config.toml
image_size = 64
horizontal_flip = true
color_jitter = 0.1
depths = [3, 3, 3]
residual_init = "none"
eps = 1e-08
lr_schedule = "cosine"
final_lr_fraction = 0.05
warmup_steps = 2480
Rows from block 4 of a small image classifier, named by matrix and row number. Rows with one number belong to one channel. Each number is 500 + 25 x the weight over its row's rms, rounded and kept within 0 to 999. All counts start at 0. Numbers have three digits each.
After each channel's rows are labels from the 100 images, of 14976, where the channel reaches its highest value: "responds to" is what is common among them; "colour at peak" is the nearest of a few named colours to the mean colour under the peak. Only what is clearly more common there than usual is listed. The data: dead-leaves pictures: piles of overlapping shapes. In brackets: how many of the 100.
# convs0: first 3x3 conv (model.blocks.4.convs.0.weight, 96x96x3x3, each kernel summed), inputs 0-95
# convs1: second 3x3 conv (model.blocks.4.convs.1.weight, 96x96x3x3, transposed, each kernel summed), outputs 0-95

convs0.40:491502533500521477480495495502443512495453505534499502482478533477499476485504498478515491528483523545526511503495449507503537491526493475445468487481530414491491500521504484519481470533440477522520494505488510514487489524505510527503457511478501503497524470513506499496520461479559470543
convs1.40:496511532492493425494546512501467493522505456498493515499465506521525504544522501510503529512521511520518513476519459501532496523463496501519504507483529488512513527542514487513516520483393499516514459496519483501488504521489514504532508516550488454487507501507533489471525464487546522490
responds to: vivid (99)
colour at peak: green (82)

convs0.68:424480487468495497454505506503489501500480525474490430502455509496505480450491499494494525482497500496495526496447490501502472518491508520512504505503499503523525499497504500485497487513490429522468549502526502504470496507494492504493531486536518497489501512536453477609505492491514493493
convs1.68:510503499538523524535500516463493497495514507503522497497491422464484523507511502537510499504490463506510470490496507502493527502479519510490490488504496492480509468520505499605520455502517481472538466464487514464526481492544462468534481506504514482491451522465512536495490482526467512533
responds to: large pieces (77); grey (34); vivid (33)
colour at peak: white (36)

convs0.28:485470505514515505529473494480499495498521487481533472518494470464503482520507462441495523489476447503502492482526508512481551540482527464501490479456517460488499485488500476475482484543484503490487504491474519484495523510474531480543464491474431520469477480487515510495477442512511455452
convs1.28:463466522498481460530451482518519481503479512513506500472511458514517526517504522512496471535512535504479482509471560516467463496528467469445514502555484493515477509511508506501512541517523502467505567527501463517481522489519525521451543513491506523484485470518508490494461473498505522497
responds to: vivid (92)
colour at peak: purple (29)

convs0.64:505501536486467491453484537545446506483495535498504482497503535498534501513500513513491528519538491482498532480510474509490528440507464501468503468511488452512473520454538531549482533476500506513496468504494460502578477518528502493492473495478502471480497503500502486516492497550485504533
convs1.64:482547534487495537490493517446497497502500470514525500506494441474456506533460481516506478526489466517498490498457494521526519524498507490499508545507493482528469478529478532522538482467498505502482505513491558516467485518528548520485479524458526478466487548506512467494477549529509519506
responds to: large pieces (67); vivid (66); ring (31)
colour at peak: blue (26)

convs0.3:537506502491494487560487491463520513484476467488514517486512468491522528508541458515504500539492515497527456524508495503525486481493518458495488493472486568514499430470518474467499518515493529490477476501468527478506520510499529528504496502499473525477462433496517454542480485484503474481
convs1.3:512491477524526477496510480528508498497509507489525507463481429522445506462490489521492471623523486526501468508494515493518494464505509522479497486475496490470481503505486442475489541468496523480516517491510494529506493517465517509523485468474536518490486470493490508479497507522489478478
responds to: textured (82); vivid (75); large pieces (74)
colour at peak: purple (29)

convs0.86:470482495478515517530502485518510507484533466438466463502503535428468499468488445437499529489507507500494485497503485478498507477502506479531478511553506475524501521477485489531523537483514531510475491493511497472544515540530498483528493525478549510518518515533488512471489481512512454488
convs1.86:490515478509481525476499474479485520511453495506478515526514505467498519489486470541514514532501402516519496498497506568534450507486478499501519490461505497468508487560504497502473483507488474489489512518505537481499471511537471444496525475507507473542495505477471518478471483464520516497
responds to: vivid (63); large pieces (62)
colour at peak: cyan (28)

convs0.9:506491469507503524527522474517512522479504506522470492547507470492517470510513456454509472482499508468506480527518509505456538531498526513516511520470468459466530441536512464502527473508483479511459535455499494496494499509516471481465499480492492524497468462537444484466533470503472493476
convs1.9:479507486488493578488515526501515507561536544509518485448535505505556524502481515457521537507490477510487480552486489515502506489485538521491497495534470517506485514481481467511466512533538503502476558455513504533488517516510526498483482540491499562492492480518522497505506508490506498502
responds to: mixed sizes (73); grey (50)
colour at peak: pink (26)

convs0.30:517551512488519475500453488484475503492500475496504522453552513514507492524491490485507490474449499523493474486506500557501484503476496499513520496477519568501507464514497491536480447532514456512480522520474489516486541498494458444505509517478547490521544476478515496460520521496481474533
convs1.30:534519497475511451474439502518540513479507527498496512468513505502520502476512503489503499498503495458526499517494475481577487494478541508470508443486467537524514477481484485466508502542504509509509515575509509481490515478519470493494480486445501525540488461502493541499479517502468486531
responds to: vivid (91)
colour at peak: cyan (30)

convs0.7:473523528477493440511479477493477526515500491526482503525443484516523509455515517497500486506513486500493493494528511508505487484520489486480532515515521487466487515474530479522483462504452471502494493505525514489523462483519489551465454512501533465482426511491475478458531452496558517486
convs1.7:519522524509524434503438490461514498514518539508510476523483515523504520511473505481486509538520497488489500491494495484537543543455474504482517542519480507489529491487559503463503511464442501537513474457505528515524482527493490527515479494480517520511482490505531518475472453518541517502
responds to: vivid (91); textured (73)
colour at peak: green (40)

convs0.95:492504552493502491504490505519439511483489466504508437508497491484536496516507499515499540492511468487537526542513491516481519497503487485541496530449508490488490555502487534472481511500471496479484457503506499525531467533505492493527439497516484488495489455529547517506464457478479445493
convs1.95:475537468487516516482431500472511513501499514485515474499524477515512513505496498494491512510477502505522548528504495503497496515537514482476476513492508474516467522522535465473492531489480458467494476498484516525485479461460571503463518495498493531459498513480526494538465416505530479533
responds to: vivid (91)
colour at peak: green (31)

convs0.39:471525500547516494498536530505506481442530568509513488455520486521484482487518482488500491490475483547479497507512482495529509500484516511546531453447499532520477507489486500523469512468493502483469494521529514478471490497527519490469514492575522474466479468460467507520527492522497490488
convs1.39:529507519502503487500552489518487477502505461485495515512503497497511492486516476463515448494516500469515512509510512508477447469432542465460487531507515496488519530503398520462469514502490520495514506518486516528492500508493532518493538533530519507480487468498473459543480525502514495478
responds to: vivid (100)
colour at peak: blue (49); cyan (35)

convs0.53:476520531482497503506508498484507524485492510494506470508494498481487463480473517508491495451490474474539473463505478510512437532517496504485503519540478500499479492464495517532516504516503502501492539451448544474485538428500484491482487501458416524499465479507481479518496500497495536466
convs1.53:503493483498508531497490515502497511488478470547520510480485504543472508463526506515514488478499520493494503516506480456473475527556484522536499473570518477473493474525499497510529510473509530440515513508550513490527479513527481514518464507511495539499544484493473463465530557490555495490
responds to: vivid (66)
colour at peak: cyan (31)

convs0.62:482488495491527490478511475467471458480463456487552484491532510479513496493483510453498509518511472495494541544488505478478495518521507444495511475468474523495511500509505469535463466492478541489518478505476465532510532473522500498533489518464509495486524532509564511568500517495473471489
convs1.62:493513496467500453484515503517499486533487451505492536515512438501515465487527494521489494493492522465496505465485512508486508476505504548495524534458493535479484527529509483506524470456480499523482505505488495513527514431503445501458496470444469472481521501514511448474495467469510527518
responds to: grey (50)
colour at peak: black (41)

convs0.91:516484497493502490525515488562521526476515474447471488525496474458522509481503438506502538508501507492508514514513488497511489473496479507485530475525479597466499421509500521502493520508482485501490479509470498458467509485519511503503496485482428512494482540521505498512492485532495491503
convs1.91:445483502514533485529485484452452527470473461503510507494485452471479527522503484498492458464474471488448483504493530521485452498521479503485515497496494518484518476473513488444474542491472529466516512485549492482511512510482481458525469495473504527470503512472474481480464470509504484473
responds to: vivid (74); large pieces (64)
colour at peak: green (25)

convs0.92:525532514485543499548559476449498526495464488452445503518502478489507505504474481497503488479442502507492503474531519509507519532549508480512489511498506500524514498476502513519494459543518484513465526515499508480536503468465485489528505531490507490495484481552513505471544487469480549459
convs1.92:515481498513544477470535519486506502482488521498498517539511504589532479511487459495488500525490490507490524513535490490479453457538473537485489476489459474474500503455517488488467475482464529478501549503510516487495512490461467524538484501485477515496454493456503460472528489477495502487
responds to: vivid (81)
colour at peak: cyan (28)

convs0.80:471525495466509506546475467492490487502490451493534474495498450455434520468506508487500506444491487497514480557510516460486505524508525535490503465503535497523486501504517551501481502495522491534516516492517489458499544501497481553498473497496480519480508497495499487520504538512515571481
convs1.80:471468516490495462513508477473505483484479519507469483513507534464442501498473468464480488548532492512497495520493499462489496488494506555510479494495509497465519495501503528527486518485498503435519507515536532547524527469452483512502499532500545476481502527496480435465499528472498452483
responds to: vivid (51)
colour at peak: blue (26)

convs0.93:468473502495461517511464530485484498479497544491500488458511564510451552529486515504503503478511516486514523517473521464480448487490483565500496499530499479527505521497503511474554482496485454543479522506525475496507535515450498466471494491545516525510505480488519522531488483503510525503
convs1.93:489471519493489495565497495500490490512478503496470490477528457539445499528497512477472493505510511488484531500501510516473464512518509489501494486544513468489447444482493491511508497527536542449537540495501509479496531434498465492493521493524476536482515503459437486507490482470506518512
responds to: grey (39)
colour at peak: black (28)